Rows from block 2, named by matrix and row number. Rows with one number belong to one neuron. Each number is 128 + 24 x the weight over its row's rms, rounded and kept within 0 to 255. All counts start at 0. Numbers have three digits each. After the name is the row's rms in percent of the matrix's.
# fc1: MLP up (model.blocks.2.mlp.fc1.weight, 960x320), inputs 192-255
# fc2: MLP down (model.blocks.2.mlp.fc2.weight, 320x960, transposed), outputs 192-255
fc1.817 118:124121114092097088139133116123167135089089138079153128098096127152113135118112164149158124101166119115119102140142111149150142160097133102140119133103169089102119104103088148160125162121135096
fc2.817 083:165128142128101075111143118141131104131095140076142140110142126130133163121114137117157144170111127149121117131131099115149147128100156082179130152082147107105132132104104195074127123136130125
fc1.818 108:129118132151117127118124120127099135097112142086136154122123126158055093134089181166123116110119128123121131132137141140114121132075113120163149110055120122132145110096084139155124138113120115
fc2.818 130:170110160104158106084113109151123108183142175123161116089097137144111129094084105124105137155122136150135172077135109116128097108127081109150152131102133082112123121166104136141144155103086106
fc1.819 094:094120110087055088141124120107189106076087154059164147091127120138144133129121154131146145133168124126133108142136101166131166155117149106145171135102161097102120129085101141114110126082146116
fc2.819 092:119105172110107137083119115088158089097117158081165141142153112126149183114155125150154151110141135121113117140113105120119103151143125117166124174084143105103071126097132181086141120118130113
fc1.820 099:120134119115118101145098145141126167121119134109105146130115157124093136128167103206131152125118157134132123118123098136108120134101128130164097154106141127129147088095089151128135119140135120
fc2.820 095:114133124146121148130093162134131121133119140144115130173160136102160076180110163118121144118123120150150140132118145118112151125119135106090097088140110157144154129115127116159076145172170092
fc1.821 095:125110105111137095122095142137123155150142163097096113136128137103146145103115133140132128162128155129137104086110061089124131164110128108100087125144144137122086122180140153140173150165151143
fc2.821 116:115139137114140099153115133116173176124144139118121101165123125137141074178151126117103134050122121125138164114153129138139143162148127130099104123140136126148134137129154129153115149152146097
fc1.822 104:126112139119117057131085154169146120122138128099106128118118162126130114115124154124117112137136175112118093101127082119114179170150118109132131136113155136124123131117105162121151129129147125
fc2.822 122:097110126106144108138101137125155190148128120124077095133140117146118109163131114124124111087141127141140161103105112146105126150122125083126081127182154133148148160159136100166130153134148121
fc1.823 100:105128117091134099134134096116185130114111148122143124085125166116147137135113096144124140137136066151112122139121146163108142118142152078175166157125131101124146138100111093147123147139104102
fc2.823 099:094149104109153078139144135139148111131149149128150123146112135137168134160174152123098140113123091133125169105164165130108160143116181119098133135154130087150123170139166122118118166141132168
fc1.824 091:070135120126111107172134143152137160088096142136124118130128099107112089124125091123110105120175109149168103126124136144135154130160134083133145147131112127138122164129147146156132134125135112
fc2.824 096:104146115118156135142129155132167086133149127099158117102124148157109150128101120105132125147139109124168139144150131127171130082088161093148136137123121095119157119119104083127110172110121133
fc1.825 094:104155151088138117169138149130180114110101151115112121134102088140156076126101136124116107160167138147086131101099146143107111150148105115125165157154142097095118123141142158160117106119132118
fc2.825 117:127106101134140130142108089100085161160110102140124135116123142112137169137153132109139107095090105130098156128161117101163121147115150141116147116121112135134111156115130112086158112142139145
fc1.826 113:089120073087081107142129107116163141086104175084137163115133137136124147138127147141164128091169098145128110134150120160123153168111117104129147132092154099124111132130098142150123166107119094
fc2.826 076:110120154096104132107153113107141110150105137089150138108153113180132145146108154117152142134150104165172099132119127120154118117098187095137117169119162100101127137133100168122124118125158130
fc1.827 112:110117113088086111120141109102160134088103141097157118109114130152097117134113173158142121095150118123119113145149115164143156164079132094138112153117156086092120138103104139135123153104140102
fc2.827 082:153094175139120077097119106100129157111104182058136149127157108134125137132152123142149132099132123150122115149134075144146151163130115107162137166104146111132127135135137169104100137145108075
fc1.828 102:133140127090079095118147099143139104130144118130140164085084169135138149157080131122187123064166106106143111128146136139113161138157127109157174131074144118123093160090115115154166111070155127
fc2.828 111:135097145132138146159143114130100116134096130111118152135132109132153117126155120165092109122114108157125119179157119144076133123150121128120106126117112127121109115118091110154154109096120078
fc1.829 094:095122140113129143133117110111182113119094175114160109121096093144160116102127122131140136151143135135121142133107146155126130146135100116160135115109134110096157122125142156158127121125112093
fc2.829 095:123143154119146132127147139091175115137104182070112126093121128112108125130123087142143128152154132116109138129077120103141141113133136068147155171106133114091084133102113092140122147117072128
fc1.830 098:119125109104104110146124095110172124109085131099121160118100163141079127134120132182163125112173121134120123145150125171133133147081115100159125124110147118111132122090098153147128147142117088
fc2.830 078:110107139099092128109147112110152115121142138064143108109113137177113165145119140101178124117131146129176098127155103144155098126112148141133128152106167122090105105132115154112147133116153114
fc1.831 083:101123096139106116138178077140101159122129133108110109115140140126103164140114129141179141111134103105113154115115100110182126124101090091128112140162140122111120101127135127131135134151141130
fc2.831 098:137186154132137134136110178117135108159116128094133120104060093143091136082123112129090092164170126119111121132109134140102166120122134124139158118129077115114132125105119141175108143110122106
fc1.832 096:097130152136129115131116105099130173103074129130140141111126108129100106125141116189142131122160074084149108103096117126125159153144118133182158140135133119137152104143092165108147149145137112
fc2.832 106:094116120132096138121133179087172170093106150124141127137150124148148113143070142136124130105144158120139072143140120136138157095154142146134154159087125124094119122089089159131064114124138117
fc1.833 093:117104112099090121078145117112155113094120185110116136124093115143138128143119135153155121115144133156109113166145129175113154167109133119119138123091163100125099126126106113167103148137130093
fc2.833 085:129109137111101090073120118113147128119133139069128136108143117155133131139144128166193139122165156126134099132096112146123112153114151095165118164100187112094115140113111161131139120124123111
fc1.834 103:151123167099118095095109124122146100118150164110153124091117129150138107130097132146173154101118139120138106120144133143109167143133114116183156111057116108115107134116083125123126143088153117
fc2.834 108:172128160141145134134106137168110127139130113128118141146120123144127144109128135151080145137112135154135131127133080145085087102151085141128106086164116138139095120161109144156170103081147102
fc1.835 115:088102102093094131123151095109173136082098149092150144102109126151109141132112152155168153088157136113132104135135115168154140164092123098143114149102180109086109118107092154166123157123125099
fc2.835 076:136112139145115084116138123095158132121091164069147138158165103131090169121145143096174095132141140129134124172118118115149147137121140114166125175105150113129130130123099179121113140118101125
fc1.836 096:105132120085112096105169097128158136095139125127161101126106083150154119151114175145146108095177140101126137123131142136108117143138083139109164135151131070085091131112066119205133117084101128
fc2.836 079:134133117105136129095135147090142165118137144091095103103143166152127125111094082134167113127143135117088107139121116117181119148160117097157104145116147134104121122099103123129112144160086134
fc1.837 101:143091153154119130159148115127111170123075162107137146130126105125070139116152112174115086146105141139146105144142072133149132162130123150161119118122144147128103101113120167139071150145137113
fc2.837 119:121085146114143143133135088138127144120099174145158147109133142098169120148115139126081139105096118176183121073146113107138122127134104117116136130084122162127124095100150144103121111119124102
fc1.838 108:150113108139109091101128139121143131118147135147131099120097121142134127125106128140157122097199103108131083161194143149132181139143133116119126126113112105158098171134131128169149143111108121
fc2.838 132:150150114118161080098123098138113141147155183143155119130090175124138112135138115109099142135077132143131154089135122131159100153083127128129133123091136131156120146136165121067131179151144153
fc1.839 091:109109100127121151141166109150142111105104156115190116143134095141136160113148109123128157090115135146060160130149123140149089155138043076118124168114148073120110074109133158113106119086110112
fc2.839 117:128104112108179116134086149093138094142122122141110095134143111150116141101204110095108129133120146137061150134093130142136116127126120151122102113129124159126129137146146140068155096127110151
fc1.840 098:115118143045124113120145138123178134100111195136114194120160122123167124144142116110127075147139138129117110130110145137112136122151140152142196116107146102124138161163105118103118118102107132
fc2.840 115:122146129137141117149096155148111148145095152108124148121112114111136136131138091138083165118119122180138166120125106133130159150087105090116116110136151152179159121161142139152085129124157082
fc1.841 096:138130186117123077141115125154119141128128117102126111129126149143140120105117117198105124116112140168123137140119094107116149119114123126174154119084117109115131099114055126139140161129141118
fc2.841 105:175104179115181114101116090147102075168120194144161145133112142091120124129118100108123152127076127118156116085173139117093120137160133137172152140085128129132108129139146153130151147116102129
fc1.842 083:106104106081099119157144112088160141082087143125106145120115140119119150149121128132159095143149092161096142129146142150146125127102123137144112124131139132131134150120108146123098134141099111
fc2.842 085:128107114111100071125111128083164127108102162058138158134171153130121132146151115125153151104171134149136092154093090133127124159116126115143121178096171116134117142117123154128144150133130107
fc1.843 095:086140100127142118153135130073207116079115128119160102133136101122115078135117155134130164167136165111143127117114136133114132168127158111110109145145170082082128089112136136099085151131144134
fc2.843 098:168118166122111102094121091116134133128140153106115101141117161107096118120106130108127152149131150104210112083117100124159115154131111144150133110147110164091102117123123152114167159179121117
fc1.844 107:106138131124130134166144105134129130104133109122143121022077163127139120140105104144133132100139105133105111124125125153120157124149134067190181119097118073118142130093122104157108141091127108
fc2.844 122:134130134081158084141176153149174085106165159099148144129121119138131101122130118084100138135150134156106180095131159158135127095102139114142124116127139098150152155193145115156110185116103125
fc1.845 092:070151158104124133153109135137178124074125116115140124129080144170130066115118150179112123117158150117129095101126121179115139153116122135172133109115134127103156137146083157157120159081128090
fc2.845 100:096140102093099156149123128084152119120101118088084137103121143149152135098111125132127140123164083135128085173173115148175127152130167126103108149143136115092105151139125145138146139147162131
fc1.846 117:115124123116085128141145083102148122090092142097121142092108158150100144127112151167183124123148118128116117162155117154157131178097144117140127135120183110104127117098115152134103158123138080
fc2.846 084:120111131094115120114113098071171107129105138077147131106127143153139158139121156100166112142167126138141081166116130134159130109128170129137149165109142111091147149116092173103118126128104146
fc1.847 099:104137133095120103131129098103171123103125126095155154092093096165118100095150146181150164100159117091131123150134122174120155159127114109170131132108137108084135103106108147144106143120109100
fc2.847 081:118118141125123122106127148090118140145143144119110153143156138127134130159131138117140080127156127157132113144119116115138151082127168138115139150081149117172137156123100070116141140142085115
fc1.848 098:110137130119131130119131110098146104095119155112152123112105125179102136116125167162148151106160113097131111136121141172128124144138129143190093128121145116092111133111082164155128141118109074
fc2.848 070:147123130142112080101111127103153129170087159069155159127160117131129172125154137096147148144137155139126156171112106124121158130128145088116147144093159079105104134101077159119119132144112120
fc1.849 091:098182132147084128155187142094095120125156148136110158132151099117066126126177080121117129147140122135145146133088127144129159139110156146177080158109156147146100129117123136136126140158134112
fc2.849 092:150085136145128154093136087139089104111065126143179115142083146122171110132098135141109164140105111166155119102145129139145104132156085136118132118089124137106122096103138145098140091111091111
fc1.850 093:069148082106110114130112118094177176073108093140139142146170146142104121174152122161133130072159101137089154139153139136161125124130103132107098164119137138145138150096116120108122132116106132
fc2.850 122:195117145142149124114153127188069095166163129144097129139100156109131095109110138113114117172076159106148133126137137129114109092132138129152140074127095134126139155171124065143151135158108155
fc1.851 085:135105142167118146127138142123133089109122147131134107140098109163091148078073139139114119154136151116159089128136119150121104136124142114143118144105137142106111138126093188140138154132144043
fc2.851 099:143145146098097143124141136119102077092148116131106151132091181124102160161153057143163124144131165115152131155129098159157077149154136121162127153161152159144113145098173138081152111122155128
fc1.852 112:131122129096088117149133107105175127118075133067129151112108142142096126095120138167143129110141113134112130176169077154153139156089129106137113133109166112108109113104103142162104156124151101
fc2.852 076:131104172132097116106144131092149117116107134057128116113139123152146152124116123135139128138156144150131092165126101142137149120135141102142135179094125077108086149104107134119130124108094099
fc1.853 098:146130147130118111132135123133120144120111078090126161109134131142087100100102199173114153133139137105113131167137063137154096136061096138148147103110137131115149117097126161160109132133114119
fc2.853 108:111141115172148142110152127105126121136169116139150082119082092165105133117089129151164141172135133111114172119126145111139102107109129129116145151135122066092099119135157129137099188147095149
fc1.854 083:116126142115122130160120112112143131149113148108125109092132122125146124134126092096140127137121146119062144121090144103135152163186055130162138143116146134113110124124142130107104109122105148
fc2.854 113:112146125113137141141118127147108127125108127158104117153125144115145132119135124123097156143106120154107130139197118141169149074077138153087136114121089125118156145113107083130139102145128120
fc1.855 090:147102112134124118118153083149119151120138152090216130092124108115112120110103166151142110086122084078120103108136115133116160121110100074165159148113126103119156098125110119129112154093106119
fc2.855 096:108141121108087138137118149115138131115100123066120167083167147157126166138129072121190106147150133121163108156103116123126141106119152115174128159121146119114156117112104137107112139132116124
fc1.856 097:107101108123144143113152124156146100118132116123156120140105103150139126094131132125138142068141110146096134177148117150136130130115079109107105122140119061131119090145146118183115156109096082
fc2.856 117:144143097113148107149121154076150115134093122132093143100184146119111144144173104101145082116152134118087107149109124125124147125144150157133106129146159170147160132133114108105149107120113138
fc1.857 099:134091097119131130101127101142123136106112133138154091155137118125141136103078154140106128159131116111140107145100135113139090130133152137095139119136134139128099144148147144132133129145111137
fc2.857 119:110160144090140144138093149126129131133105165103094182140126133095129109165146077126121134119107140161156145107116121144142163132129108109121086147111130162117141113091135127110158109142130101
fc1.858 089:139093133118125133106125105122142134106099145104108136136118133134075087150123183154145102143144124141093158109115126155119096140055124135136150123128140124109130128109102175128122138145109085
fc2.858 098:138130147118103072103117135105150132134106154099101154142175109151128166150152090123141102116150100177129128136112096141132146129137160124123132167123149122141100126109101161110129120148112076
fc1.859 094:131114152097143103091078142121153125128103196119117137106110118143148125120139129116125084145121139113092089108070140139077159146163083126188182119092135129116131151138115162097127092106125124
fc2.859 124:105169115128118157157146139141105163111094097137095131145121120135121145123123131113113154134128098168105171125174137149143136117067119133094112113165116110135164133140110110165136119117159087
fc1.860 084:113125100122105141147108085121115174140119116109113105140123147132095164126150106152162111126123101133175146129135087120166134122107137127110082145154124125099093097122130138122151145141132121
fc2.860 107:115104111110103087151144125111165111126121159096123133113174102147149136136095180076132167091151095144145148143149146132144181152112137104091115139095182070113148149166120111148099136149156089
fc1.861 100:105133099072124102151126133118184154056115167134134159080135124123154106155130113131125086144153137125112100101107151133126157128160122140155181129127147119118156160139105126122107126102071117
fc2.861 121:118147126101139121137131136132118122151115147081124165106119098094127133167151082110123121139117123159115180106090121109157161092082163080168129110097123152153171114152136127104103161148118166
fc1.862 084:112114110125098084187158126158113100126134120099131111107136140157119147097111109116140144110138108146124101173145092120163129146129106121090093175131170110114076125110143173148109131125158121
fc2.862 082:160111126152092104084110138178140156121124118152148146148139148137140134156124152079135147115117171118168127086143120111118112106125126160108131129134163126150137148090112115117146084119138136
fc1.863 210:156158120161173148137131157143101133159147107155110134146150113117141122136175098110088122141081149130075176117110152093117120110144115142123134111135106149168159127162165103086104112143114162
fc2.863 059:158138155156118155082136117148103140176111135155170128135154112081115152126105141155104125129118113140118136141103121136113140108112130134146131117119116166132102129124090076175121166122137108
fc1.864 097:084153089126090109159118146150131144092136144108151158093124128159140140118144116161150157103143065144123145134141111171117162148097108133173109150144135116132153100129129123142096126107136090
fc2.864 092:131106109122102097120105109103158113116133124090130118125132151119097146111108127108135142128150110135142107149166104131175078121105153128106165146117138116119108148104117127084135163162139103
fc1.865 108:112160139128139170121118139086134083115143130133148113143133124159104094126103113122109114134115163176124127117104127140125108141133118137136077147108145119122088112129135137127078140103131094
fc2.865 120:138156125128118155097136076137090122161173126143151107145084128125174099110103114071125143115101157086175101129148145136126148134152113151139138120076114108098128129133144121120147112135118147
fc1.866 109:079114099097082117132144089104140138095104148086146135110124154144118171144118145160182146080154120125119115141143105153155126164091128087133110164125179110102112112117114158176134151100141099
fc2.866 080:130114111124165145094110135122159130140124132070166121135121124134139116128097154100177130137140153123121067149100105129130117124149169089122145171114146093079142109096140114117076116100127148
fc1.867 101:094127102079129100148114118131158145090113154128161170060132158105158089155118099115121093147137117137134104110108144141135144103150147111145181124092124109117162144144119100125118148112121128
fc2.867 117:093151087123150117159122161133169143115109143109120146129148092130157153145137112097118126155147121155115164134104136134134154076098172111121135102117102111134156145149129113113086159144118167
fc1.868 084:112113112140123138132129113146142116112114106126177154138169110125108125134162123124125151122115095141030167119116125138150117124125067112094124155092118088127130100110129128098112158152068121
fc2.868 106:163133135139175115130123150118109106146164120156091135133144148122117128126186113112098092139110145115063158145141122136114123085122147143118099107145115151157120148179142082113163130132133161
fc1.869 091:151089126121102128134141101092116171139054134118121182098147146090090120135142117133121122109118121092144113156128129110175151134129145148151159105110129151127123145118133152104116103140148155
fc2.869 104:126100104150148155142175105126121093103150099169130106129132149141124139123114113118162144135115126147167113150159126123143075133152096155130080144127133140132107101100144123120162135089111104
fc1.870 089:114104174127070162169128116159131144103115116105142155123138107122137136115109135134131104124135129154158101135129055153130119145106113138126153128148127120110111120138099161145127186114150100
fc2.870 105:138146124156061137081137108126088148166117118134127125149134131158095147164095134142153143114116127113185105124148148141159121154113173123162118175126165123127128137078113165103093127158181112
fc1.871 112:100140094093075102141122100119155156102109148091150156100111136172133143121108156156162141128183111104124096137137111172138174163115111108137145143114173092079114131104089141165129134109122094
fc2.871 076:125133134099064081088157111130161129080122164072167164124144120121129137157143143103169168128142139129134153128125101183183123140098122122140149131114161127101112141112125168090121174109162116
fc1.872 087:121115103105116087148140108131117146135065160129111124112092154111161147121101116157133134164116096138144136135164115110169137139128142081089163156117159096118113104132134114114079127152145132
fc2.872 103:144142177124093136078153135127100121108140141113115110128121121139112138120129127120177138156152116131143165136075118146171083142134062165132093126173164135098141118185120143144152167118122062
fc1.873 101:116088142102093090137141120112168111111087144058121157133125132157090158115121144151135122138148131146131103163165089156147149175089154090124115165118200124123102127077135145132109144117155099
fc2.873 092:117100159122109110112119117093147117113104154053150143107134118144126161147123147147166128140148139123107117133087099137131110118123132098156140176119142124073101122099098177111112132116105098
fc1.874 109:113116110094092100165140108111173110076104145078125123109108136139137139125116150167163148128154122153118119159141100153143145144086129114106108122123154102105105121111088129165114165118126093
fc2.874 095:129110150101114098108125104115156118097111175058148127090126121135108152139135115140166127129162143114101116115094104131144134153117104082160134179107174142097103124127106178130106146102119097
fc1.875 090:110115084093070108147148115116133109116137125106105177055119127128111147146120141127211147056168103075153124141174143137127189159115122117131118112116137129125105153122134129155140118095170139
fc2.875 102:158080141130171132152107123142115095152099133119104137126149157139125128095142127143090120128118140168156109150135085123089113144125121120140080105115120159154117116148108140109171107097138099
fc1.876 099:129143109118138097106088135146121167136148169114106116146117124119121099106124115184134133139112170129129098105115100109112114146113125132160099120100123137121134088164112160138154134156115133
fc2.876 105:115130138128135143150107137125145154125114150168121148166170113103155086167141118121099142076104112154146144119141135111119137126158143106076094139121100148144126136095155111130098106168140107
fc1.877 106:142117110128105128144117111106125128105102134114114166113124125126089119126121139161184146131150122117139126133118120128154124151065121145127125118114140131137146105111114160126133116146091117
fc2.877 078:141134157101111120103132140112137099147108152067146144118134149145133165164149105141158124149120157127169140114087111114134100135135145107177128148119193135122116129152106145120140116089131127
fc1.878 103:071143091109144136175113129101176125113128142133129088130100119114137140120094137108147117096170164154121127136107142120156123179129123121133133114132120117096142146134148201183162123092118122
fc2.878 118:148124108146088131161107195147108129133108113093067172123189147124125141086139133121127146141144113147137108181103094130106132121108154146115093123159116124150167126132133134157126152163173140
fc1.879 094:149071177121115143091162115153126093113112165122158128141114127111114122108083212119141161115120145095142113136193136129152118147106121113107139103104136130095123128113113152128142133112132131
fc2.879 108:159121171111113122101119103104126087127110158118132142125152145137127140117107103124132133145120120139180100110139104115120093110158132135152113155099132135084101131106100116108159140149128118
fc1.880 103:123113133069058103136166116110183120094101136095158141118121144138138119135114153154137137106176128117109117141137104169138131155113093125108133168119170085106098121102108142161124136112144098
fc2.880 086:119118155091106111106127097096161115134112150093120125132135124161143151131116147102179140152163104156162106114103136146138093122119164130131126174140129115092132114107116135131137158172130111
fc1.881 114:118102126092086108143134101120171099089091157080114128103107155153118161131106153141190119112176095146115117150157106159153131143096140102115119140135174104123117135107111123187123152132153099
fc2.881 081:124118144140099097105110128102135138115095160053123137123136094135108168124132123135153115149153145142118134140092098136125145142127119080172148173099168076101100134111091174121110125119091098
fc1.882 103:080142119119092058148116162155132167110134136135118130127142165154161151126153121145112137103168103143100142128164125170121135156125115155126114145163145124142115167132121127171140161148145100
fc2.882 119:110101113123118184096101090116116142105141150145165105126093134141119118128077156113184148120145087120135099113153148148125111136146095158114154142115102157095139123103124124136120111094115105
fc1.883 090:087139091100127135150132107146124131152125123104148125111065133156156121111118122125129149139129088135164125150186105129157137148136152084099117143144124079094108104119167111149078108131159117
fc2.883 100:182097153143099105124171143175119147097138151124120136134149154120076088108091118140158126128110140124154139112096112109158092126110090158163138122142179131161161139158132124136099182149133100
fc1.884 103:147093146128075102149184127139153121109148093103128123115123104113125114130106195117146158090163141077138151129151113137143135129092109135109131107154122121069100138109099130173134140106138152
fc2.884 112:097151153154105151145132151116138122085065132099111113110119131134139179099125099113143137157116135105113113169135108112166150117140124077124116142139122122082137132054122104109089102146153152
fc1.885 102:121096159103120116149125110135156122113143154097140123108098125153118144108123127167131113134121118141125127167159091174121148141080135125171120115128154104089112137098094140138099152100100064
fc2.885 089:118096169107124109106110097110143120112111176068162137106131121115127160128135130157141119116126141130090124110102091118131137148128107094163150155096137122092080143117103180109134124097098105
fc1.886 108:094129128124085089129152110119148118106098149090167125106097107185100148110114148131125132116165119123136103144142104152139157192110127102126118147129180092095084129082121167149114123126133076
fc2.886 083:101127138100114112119125142105152099109139137066137119114130145173131150117146116144159101139155149145110102164103083142119122109120139088160117170105123107085113124120096156111121131096130112
fc1.887 091:110130150148133116158090118116135157116070128141131084128108122123090100124132123183135126140143126110131105114100131141112130140093120136154124110121117131130161104127085195124139147151116124
fc2.887 102:113142119123095169121125164093130142133103119140094131132111095129140128119095163116161130115150108098156131143147133138143195107153119145076122150142100103088156115111134127134087080156137112
fc1.888 100:088114146123112125150136074134117154119115141112115085146125150117116142125094097142160123134144146164144131108144102132183123135117115113125108159126128122084099120118106161187153188143133111
fc2.888 094:083111149141118114111113184072150125111082149089119120126138086171105139115104137145153124136190099157130137154077115136149144151122146088118144167121152081137123137134126157122086142134104092
fc1.889 100:153150132110082146147147145143129136130141103115106217104112107141128134139167130120175099080121128117153142141170110177119171097110128141139112124135150109118133109127083074136106119104157111
fc2.889 125:088124116089129116160098115109166127109105137088110136137133126133143107126152113147136139101143085164127126162123109164125137147155164114132090134118105132115134124116148159145142152129159118
fc1.890 104:117098105103119107156133102125120163136061160113104106132088156115156155107131126154146115134127111138142157162177087122164112134107140072066120143153148096100119128142147112143132138145142128
fc2.890 129:134157151111075121125151135162114138098147125102125107151115168139145093118140114121154127090133139102154133155164112162166127171118086143126092142154194092125161149158118125153108169102180068
fc1.891 093:126089137103120122120117114138140121126110125090136159128138144115119089116092175153127148153153146089159104110127063118140102163125126120108138123135171143111080108138147178121148129139152116
fc2.891 074:108080129101124133097136095097158116133140150122175132112139084152125130174110148087132145105163135167190092119129151138132143154143169093106175149103143096129110125141158148102123093118128136
fc1.892 091:107087140104095121119117124127154085103109149093150159138146125155115120100143124137154139095148103117106110173144080148160134150136102110116099157117145110122089132123132171106149122074140089
fc2.892 091:143112136122172114109145127073102121150090128146098126103152121142136166131164109148140123161136118151106129118096139111134099108155145111160132179122143159114109128147127128088120115157111163
fc1.893 128:118127124088101122127131090107155108099110153096141138090108135145108118125117143167166144126152126133125128132138109156135142155093129097147121134109168092091111110097089132151110159115121070
fc2.893 087:104096167118117126107119112093159100088104131090133110130156132139129165129152129130157143126140155112113091170120105127150099147147158093160150185093153107096104165119151201076137134129129123
fc1.894 107:119070130089050088109118113109136156105092133081152111115128122154152139089117146149141108083145092151135115176162083122176126140106125139108106152138134097114118122137120151136119155132168120
fc2.894 088:097094117129130136098129106091151120141144177117154119175137106161151143165116140120148150120132135132176099150147139176104128118163157116107108180100124121097110098109136148124130130139128097
fc1.895 110:090112099080095128135123101111169145091098158109127136071085151127123120130119138168164117099152103136132120131140122160132165161089125105142133135098147112119142128077105139155107135130114094
fc2.895 092:069096124098113145107139142096150118077129121083134145116170120149127168145108122130169130111138141174151096146115093157154125116130128117153140181098126106098109130105103132100100135102097124
fc1.896 089:113126113133117103155132139170134108115107149103170127106132089131161156108139112117118149115140130117063139101100102133124147141137005105121143160123138086120137075119116166136125109101105108
fc2.896 105:120121104116171152156096104091130111140139101132125110149122161142107127118195116123129119104108130105063134133134132122128126128116150150107117116144123162138141128116155121093163099121118168
fc1.897 114:127107121097083105133134096125144144096090136084140127095112149155093140121118151177146134090157133123123116148160101155149128161092121096138120156113182111105123108085101137156101166117125105
fc2.897 084:127113154119120111112149110094173118110099132073149148098138099151133160107141130153158138148169127148122127138104119118134106139127146081171150184101156087112120134121131181096127121101098132
fc1.898 106:084139121106084147156138082128152144120105133091145128107108146153106137137101127147151122126138089138115138113107110163150130139116105118136117163137150084063120101090061132168130161121122087
fc2.898 074:116131129096103159155103100094143109118133138064096120132131160174099122142152087089176132115147111129180102130141117165125122150119177102154102166135141132128138120114121129109162159120162125
fc1.899 089:132139135120110147130160071120144107128119110115145164097106173140140157141108107123162114117118110144127125166159131168132129101145148102162139165095139078097124116083106094132092125088135109
fc2.899 091:119101151125124091156113165167138130131129143116111133157121136131150131141149162157092130121120130152118149133189116136116151130110145135093128101125165084156121155120150145130113150143153125
fc1.900 109:142123088123094104106117103144143116142127143115120130132076135118124155121094125117174148108168078109136117155198099153143184129125134103108120144107121114087090143107117123161160134136113114
fc2.900 139:166135134122132067085119092152108120151153173127138143158111171114136134149141106125110157105094143144139155106148125173126094150109139154147157122079130122152108166124143125078163172158144147
fc1.901 095:148127143113132154104118119105139119083095158090162149110099106150104091131128158171140090128100125133133096138149120160106138126108130121178109134116131115132145089086066138109072150103109081
fc2.901 097:136169141147093122166124165141123146124119102089066134115132153154097119078141112149126098180171136115141145163151086142146133119100101097131083141164161115121156148103119161185137141124130111
fc1.902 105:095128141143127146128117119099119153107083142139114119147127119144102119109123124178157135151144140081134095132099139122107125138127126153154141131116113129103157106146107196104138136160137132
fc2.902 131:089106148100133197112107159059166128095114160122130135119134108155113116148131144141138123107141127113121091102113151108139116145126136134131122188123145145116118124085110177106108099131150097
fc1.903 089:120107100127126138169105114171145124132121114098150135123161128104135135085139098107145134124142087148080156150116124117123130136133054140106119140133123121134154079136130152155135145123090113
fc2.903 099:137126115122180099134127152080137118134095108154091121139141130126134143107195151109105075111155134099058127150153129134134145143120144136119119136124158138153118161136148145091155105151117163
fc1.904 102:130111134137097126122126076106116120119088126116115167110141149112094137141135112141167157151116080141126145148110124115167126128103146115156131128093140141129134101071130146094131126170114134
fc2.904 106:159168138141150142132135163138101123111149092160093113158110145106092105090160131139102130123138139126097142119141144119144097166116102160142104111140100136184124145181152142137162144099147127
fc1.905 108:092090122114087089148154099098138145097100157103135096124105125152083131129099136169160133118146072121127097143165103153144171160100141095120134152123152090113096130103119150140123154118125104
fc2.905 076:083127146131121168084115143106153087084119164118115127114111154155175109125111151142118157129122111126114092118124097158119111140137157100135142160100119109089123172127120147122110137149136111
fc1.906 086:092144143088106100130129145139177131099128116136133123125130134176163108130132163149109108081191116130102106139158127187132116155133126143155125136168133116131104168155127146180154169111165100
fc2.906 099:111132114105106137106104112117131158122126130110171105125095129148133142147085098121169111137139103155134121108158129165161120114134106149096128173140120149095127087070105129120100129089114119
fc1.907 089:102096099102104126122155140068199117084126130135133118149150135121112101149133125113163140127171129140142142119140141159152093144132133102122079153165180117125095149118131146150137152123144113
fc2.907 083:097111132098101098128125109079162124113153132089124118123150154173121161168104143137165107086171134110158100130102111113146112154131157098144141156130140121113084161150142134152135145130125136
fc1.908 112:138091145116088128131124087148139150139097147085132142114138135126166193123116128120142146140108114159132099143134084143104126106108144129130145126124147099103125083103053102125112154141147113
fc2.908 124:124137092119112129114116098160108125166162120125148149100139145142151172139093170091145140091099116110127132148152129107126145104115117117156157090077091121096129138110072111129146097107153147
fc1.909 078:125087161111130133146139116130145120119105112134151124143154091111134093110104130177131127150112138123089112135102117132111127160117087141126132147108150096123138080113104134106095159141090106
fc2.909 105:116097124112155127142087164072141112147092129077102127099139116132141172117143091121124093147160130143134101150105111111145140117158147076130138204121178128131104150164147181105118131126146139
fc1.910 093:110142151113097151131134118112156077132100141090122128147079127137115137105153166117153119140136105115139139163200080152125146151088170083113082147154141116091102134114133143146146135125168080
fc2.910 106:167176116146106109138134157190133155127160108098104144115114162129092074124118118130153122145134139124129156140112103164123157099080088129142124089133120112161190101128079102175112163120130131
fc1.911 092:108150115097100127171114109102178113106137140100135102092077135145138142136091139135150134115159124152114125124132118163138151144110123104154127118114155107100120139116115142160121124085108072
fc2.911 085:087105156076107118105086123077155102112091160107147127115134110153158175152118121096125100136176108158166079111140133145146132113161164111131149166098129113109112153105118139085134095115120106
fc1.912 095:140155142129121163141120129095140088106133117115156123127141137161091090110123149119128125121120140142134126137127128139121111127126162128133074136102171105116088080096117145120099172113170095
fc2.912 105:157156139139122140066153113140113128119190121144133082139063150145137103098099124096142134147139188071172104096106116163155105141141106169156149106119123136078120127111150119117165124145106136
fc1.913 109:099158137148103110157161120116125164101097100136130104118130118116076127123132112169134146136173111109134123123114129115148124141137144106154100162136173115128096119097102171129125143146128122
fc2.913 120:169127129134113090087153145155146135107108115140114109150124195128124098100104130132132117127144164066166055159133091149163113121166107127132118115176138142103127171131138101143160114149128154
fc1.914 093:111107152129141118135130130146167090140155113101151089094088135179107144087100155099138154133152147103123093150128124139112146135143077130148126105105144125089118109132110146199124140106142095
fc2.914 109:133141055112118112157127169119132160142107137135072160121152148098144109119126144132140142135154129138136142138138121117147117150075152132087146085135113126142168119122117115148143149164143151